{"train_examples": 26041, "hop_length": 160, "encoder_mlp_ratio": 4, "encoder_head_dim": 16, "encoder_fused_qkv": false, "encoder_qk_norm": false, "latent_channels": 5, "decoder_block": "plain", "nesterov": true, "batch_size": 64, "decay_fraction": 0.4}
Rows from block 3 of the decoder of a small spectrogram FSQ autoencoder, named by matrix and row number. Each number is 128 + 24 x the weight over its row's rms, rounded and kept within 0 to 255. All counts start at 0. Numbers have three digits each.
Before each channel's rows are labels from the 100 clips, of 14976, where the channel reaches its highest value: "top examples" is what is common among them; "band" is the frequency band that holds the peak. Only what is clearly more common there than usual is listed. The data: Morse code for random letters and digits, with fading, noise and interfering tones. In brackets: how many of the 100.
# conv: 3x3 conv (decoder.decb.0.1.conv.weight, 256x256x3x3, each kernel summed), inputs 0-127

top examples: mains hum (53)
band: 1000 to 2000 Hz (57)
conv.177:108121110115130160182127092125115122119115094176137125128134132100102091103094124148121116116077123099138117120119192151108128110077145128098135145102132144129141159108087130174123109155112118098112128142113096135090097113173142136088110152143095142100121135117109137129139106071175179092139150139092092105061121134098137131121100145110117093133120147155153122128127128098139131142096

top examples: tone: high (97); mains hum (71)
band: 1000 to 2000 Hz (71)
conv.137:151117120126114121088133128122122150121065129123145114139082133129125154102125149165156105083143182130123126162162157134126149155119116153112127139134127130127155141151134142158142123113105156108133124097137132088071165116089131121104113131110106155137098092158124108118111129119157142120121123127143157147115098138138117154129142106135169126159121167101155107137147100111114140121132

top examples: mains hum (41); thin (high-pass) (31)
band: 1000 to 2000 Hz (54); 500 to 1000 Hz (39)
conv.65:124112083161138132143127168136120156090136146140105146096113161113131115120113156151117158150113148134128134133107143143146124122150119121100178115062111148114131133140131135139110133135134150149072109149090149135136138137135088167114156154142097112137122122141098129091123164108115143110137168099104107161162140120131082135139161149145113113138121123133134099073181147130176171187122

top examples: tone: high (89)
band: 1000 to 2000 Hz (99)
conv.183:129117162152118139162109099152099112119161141139112155125125106143166157112141106163133142127155116179133120128142130174108117155153153083133138123195159141167133134156141129149169151161172130117130157139129135150156139107196123127090138105113107114127103104097160139148139142122140147133113112115126125155186127142094111116167115148145098097140160129126131135105128096089163152112155

top examples: interfering tone (69)
band: 2000 to 4000 Hz (68)
conv.215:128100174160120144128167113137141132114118133121146106153182149081137119156133123153148138124124112136126121099111106164098114140112117142117135035167129129135103152125149112119148109147128054155118210128119125114097139140087129097134131145111163149145122120098142139134114171121141103130140154132143129129145159129087146111145151090151154149096108168179076135160138166137148095112136

top examples: speed: fast (67); rumble (48)
band: 1000 to 2000 Hz (44)
conv.54:118123116102124156106121129088150067120122127161104083141150131112136131161121148098113128119123147133117146122107124127129127109183087132140117103119169132128135106123141131137121176103118114132127091144141135141143098104144113112094130156145128151132122169149127131135137145124110121135133151095125100143096132139117098130123066110128067112129116137127109131083146121125115147119116

top examples: tone: high (86)
band: 1000 to 2000 Hz (87)
conv.72:155141152100100122160107112119110135112106118129131116140125113111186134162166127137125121136126131107134129126100103119145098123087126140099163139155151148127149141130132164105108149138144108156132113096095070104088115106132149111131117142170109171111103113168130155144113151131163135107165122166107098147090157103103088098160080140100092141130164091165145102097092109110134144147146

top examples: tone: high (70); mains hum (67)
band: 1000 to 2000 Hz (85)
conv.80:107147155083033145107134154108111146110155096144114128122151161113117109141131127151112139158083130111078138160141099166113136117166152123129169129151170098131099109107103186139113128147109156136125149118086116106073160142158087092128127128104129146165148099121114120110110145138143159129116111099106098162136132178136104133165155137159141133146194145144148126114131121140171154116156

top examples: tone: high (80)
band: 1000 to 2000 Hz (78)
conv.27:101132119119137086144162123125162082129126131142125140102107151110130091111139115130106075139154128133137129153117123154137117082118111142157101114154099113131093137138181092187181077152067128125142126139136146140115123130093161104120140073150114144150115093140123155120118158140150143119134153141139121080047085149102159121115150112132160141148135119136119138109110138107135169155137

top examples: mains hum (73); clipping (45)
band: 250 to 500 Hz (26)
conv.28:133131126100113122147121146088119120107117142135149128091108122130117120186161143113120084122115133149171113108165149115130096131134135150142120131126153118102129158129153122120146097159100125137102092094119095134132105129119104096110148167121130128128111141129098130164111118121110196116104128123145159124156127135134060135150112109117169129080104170140110135180135135114117106123150

top examples: clipping (100)
band: 2000 to 4000 Hz (60)
conv.186:133120130116152151140096155101115128091131149109098160107088140129138090133120146130150151144122128132151122143133144114137115186068151116125137111103108113106094125191141103135120083158095145172121115124120064139114100129150147127081127074153109089116154084151113145145139128142086134108103089156137093167108135132086151136108138117121126119120168110116138114148129113158125109135122

top examples: speed: fast (63)
band: 1000 to 2000 Hz (39); 500 to 1000 Hz (36)
conv.170:098120078109124167117122101134118130154143082101104115105118181155111128116139072123123139156082156128118127139139091166155147109124139106202154133128117102100133114129108152108137107111169111124129144114098141144155094118110093116091155117090114124127119140144115180115117162135134104117146126106142151147128099116127171149159144119107129124095134152164112156117130140143132128112110

top examples: interfering tone (99); mains hum (50)
band: 2000 to 4000 Hz (100)
conv.73:109128116131126101147101163140126112147120117177152126157156110121111111140144140125117159050112145122136138132146150159116132135139151138122110149092133116157153163110168119125142122151119141118071100137098144113112109135126125132155135186150171134130156084115119129127155144097082118103095163189131153127126138113131100100107140110081091114109132159128116126156113201180111139128129

top examples: clipping (84); mains hum (43)
band: 0 to 250 Hz (78)
conv.111:149136123141121121134127137147110101127113125130109123129118143140165123104131152135137154158110148128138123128091128131133126111125109116142123144102102113148124135136122124113101112112097120143102127129106153134132127117073143128139150127134139128130121117132097105123122076142140143097147153113122112110129114106127134142122094161104119149130136103106114147021156148133154119166131

top examples: mains hum (96)
band: 500 to 1000 Hz (84)
conv.32:124123113131127104117107160080101152167105104128104139105074093161118110079130159154149093117135125159133131092173156120107146156080149126132120107094129147126093130141100142166063139144149139123110135122107107173147139125121121145141143098132103156131142151151107145111135130077197127090133099105101150178129140144123118084127133120115145128176161110107119131133145081105102103128145

top examples: quiet level (91); rumble (80)
band: 500 to 1000 Hz (65)
conv.74:152169110131160088119141153112121123139108121143119155134087144133141143084108184152079070061132112118142128177119138131094147165107142178151126162098128126120086103137115069142117108140092143130115138133133170106026136116120134127133111111156154085108172080107110137099141091111124084124158126169107194102132123112130133073132083122124125119134127137134098120118107115122125121111143

top examples: tone: low (73)
band: 250 to 500 Hz (61)
conv.52:140114135145118167140085096171122134127131101141129158115135150153093134140137097133116114110117162096107130117157121154132117103114171121108101132156165129111124134096130148119122138156167132138119152112085123128141167143161122141143140150102125092144135156110127147171112154126139128179149101138115131131145155144119127203146107140126154121097130089171131109200143097118122078131143

top examples: speed: fast (95); mains hum (41); the character "d" (30)
band: 500 to 1000 Hz (52); 1000 to 2000 Hz (48)
conv.250:112106188136106142098114153108104147157140128193125124124111107147125141116111157123155116112160131113119084137110154084103124169150145144162134109101111152106110140091138127121134134127187073097097119117114111145110144150137124100116095107122106159145153117150101133119146134153104080102125161137096123144141114096121117081133124150128133133095150196135111105109087143145082151159149

top examples: interfering tone (100); mains hum (57)
band: 2000 to 4000 Hz (93)
conv.83:095121133128116060085117097156139135138116113159153138091188132126132133123152121136137170101130119138152146109170158125137087124104142157121111143120173132106138124113122141115149143139153119140134150086118105113154128131154120152112109107098111088103124138139147128110122135144000122123150097127149101123143142145161161133105167114136051131094157147123131130123110118146125136125129

top examples: speed: fast (60); mains hum (59)
band: 1000 to 2000 Hz (49)
conv.89:109113085119133133140137145151126136151126147130165124121122162092101123142130186160094142084138082141154144121096130125113126141128138095152110082161097125119180142131140114140155173104177182108161123163135118123120109109096115119119125150136145053112155143125138100092107164138097111155115075140145145149103120117115073132128180127118128140142153124096082099151086085137125086125142

top examples: speed: fast (66); mains hum (40); clipping (36)
band: 2000 to 4000 Hz (61)
conv.160:128134082100097133127114183143162117160127110123108117145129151141134121181141112124169120097132098135132119123119139124115162118159094102081117154136145076095119125112138114129142106120128136108102136103122156073069107169132167136106139134090146121133124129130136189125121106125067148116157134148142122146117153133153112119149128125113168116151123143109160083127157135124111144091138

top examples: tone: low (84); clipping (27)
band: 250 to 500 Hz (73)
conv.19:119114114111131106122131071119134079116135089131131104128109113101143179158087119134112104133092114148165093105152102130125127118137115120144135165152127139120095104138135170113184138102137101131153127146128159128092083122074149113131100138150176088119097123132094156123094121124168121142147164089123196112146160141194129117121139120158151115093128132199117111147118144152142119124134

top examples: tone: high (100)
band: 500 to 1000 Hz (79)
conv.131:150088140145130118162163120160132105114150132149111134125135136123130142119096133154124132136099111134134164142107166134131150086161141048122141122144118137179137128130131135142172103141076161148148129148089118116126103118111117117102144138147090134112130074156132159158118140137188122155154137136115126161086101103166126143132097133102143086112121068139134145120143136151117147158134

top examples: mains hum (97)
band: 0 to 250 Hz (83)
conv.192:103105113084126126117140123183097099106105087170118092157125116132136121100149141145145136160099100062081155146143082122157133156175089132113170156145102147093173136148146130129118104099129133103127163152105113137126104098103115161144107104118087150139141064097133093108139140109151119141096137124109128137127116119104180125120121129123098117130120150127101121159077118147128119132109

top examples: tone: low (72)
band: 250 to 500 Hz (68)
conv.156:165128108093071097135111132119112131182096110125139117141117148144139090134069159104123135156112126113127119153145091121104186103117136153185130156098124113143093127161138148116122137102099101132120116143131148156150127094121137130129107110127127180156123132116119144135138094148197147112130143138101131120100156160070138154074119144180157118145139115176128120134110095109128113123136

top examples: mains hum (64)
band: 1000 to 2000 Hz (66)
conv.99:156130145101135128128119118097128125140119127118137158139117151147126155108137121110089089167128176116132103124116139145149118112062138141127087138151080147159163122090143147125144095141119159145133118146122104093127117158148091144149154128117107128114132091089132112140147084129083114101132097144128140138153105142153188088112139129121135151116085139146134119118075136125100147096143

top examples: tone: low (62)
band: 0 to 250 Hz (53); 500 to 1000 Hz (32)
conv.151:126128114101118157105126171105125132119115129079170176114121152168158107145115124109129103105146132119125082133138087092108130150083149114123127132124138121121090106113140131167114153126127078136123091145161093120127159135105123108162097098132150138100107102100084160103146145134136120135136145118134155102107135163181072097122145119124157145090141126153104113145129095106143136119112

top examples: speed: fast (92)
band: 1000 to 2000 Hz (59); 500 to 1000 Hz (41)
conv.57:118134104096112107063111127176117130160122088169151113139118113126121117118142170140137131142129128130101075100136118092150154134139114155146138140118131100097127125114136112109113116167123098108100104090142115163129161076178142134123119121069141155139128102137110141144158156145086128099120131112063117133131155092130117156108099163115105137145141136131121118135149184107119134136094

top examples: tone: low (73)
band: 250 to 500 Hz (44); 500 to 1000 Hz (39)
conv.41:128131150150132126131083134161116127124147115145153112122177086154139155144175122165124151142123131112135127164113139138167120133121131132113159109123158139119141167160121107104099118104105137089140136111155129138162169129100113074126109167143144158158145158117119145130129122111156132131070143134145135112127162124155130115096137122147091134110169108169071160081125139120103106162133

top examples: interfering tone (88)
band: 2000 to 4000 Hz (78)
conv.18:172158181109153109130107112134147131121157138122112143154107114142116122134117128146147119100138101171160128132113163139119104104061123117112139119193114087149101152114170070125194116148165129116150162094148079129149116103107138117114103072157110116122116042122113146173122145133083114136100124137135135130158123098120119097154128132112071137117153150111128128116111112117089091140140

top examples: mains hum (49)
band: 1000 to 2000 Hz (60); 500 to 1000 Hz (40)
conv.37:129114117130119143153111133153102095166177116159144122141151077148163128130116153148111180173130085134123140127154133152149106125127099144126141131132089139120162083151134109131124099123105124158122122107129060132161156148132099106149168111161118120124125146121138165120122092153168130163084128141080125139114140112056120173152123090133098146127117106093112089104153173137136167139127

top examples: speed: fast (67); mains hum (64)
band: 1000 to 2000 Hz (77)
conv.130:117108108122110102144107164128122147103113138193151116144129121102149151139130156161095161127113179118138162130066136130122137144133115133114144121117102153161158116160142145093102136104191181127127127146109134126141140128107123108122112110092072146117151111139114163120062117138152138139117140159129056184133141147124107117136151138149112116092168145108096136124122135142158131154162

top examples: speed: fast (62); mains hum (48)
band: 1000 to 2000 Hz (58)
conv.219:150139157131155109114143132123122123151108148156111112093124111133122122154156131133161101089145145105172109147109148150150125154123124112146103114160124126119147076105115143125100129088141190109105140155135154136147164111166132093122112107095112110142134118123123110133101091111105096092105175151110099108128125149086146147134128133095121154152112159123082176089141100105131105117148

top examples: interfering tone (99); mains hum (64)
band: 2000 to 4000 Hz (81)
conv.31:144094115129061152145107131126145118091129145140132129130168099093149123110119148149019081129137172111092144122148159140087123135165110139121123141139166151161131153119131150146083125115133164098110153192142159127114103143176160118109111172068155133115142131107118119160119150141093118121141116139122146110132128163146145121101141115127099126120094125141146147143155164154107112144099

top examples: interfering tone (64); mains hum (49)
band: 2000 to 4000 Hz (59)
conv.11:128136116122151112090117123135135126153096125128131112105109134142129189142167148127143144063141147128119158104132154132128103071158144133149120139173083155141159156134133134120195090127109167137109135115135145130130121091142119139109129106106077108110130147136149149115141148121127127120115156128133109111149105137126117114140142153098174126112131110110114140126133132114128152141147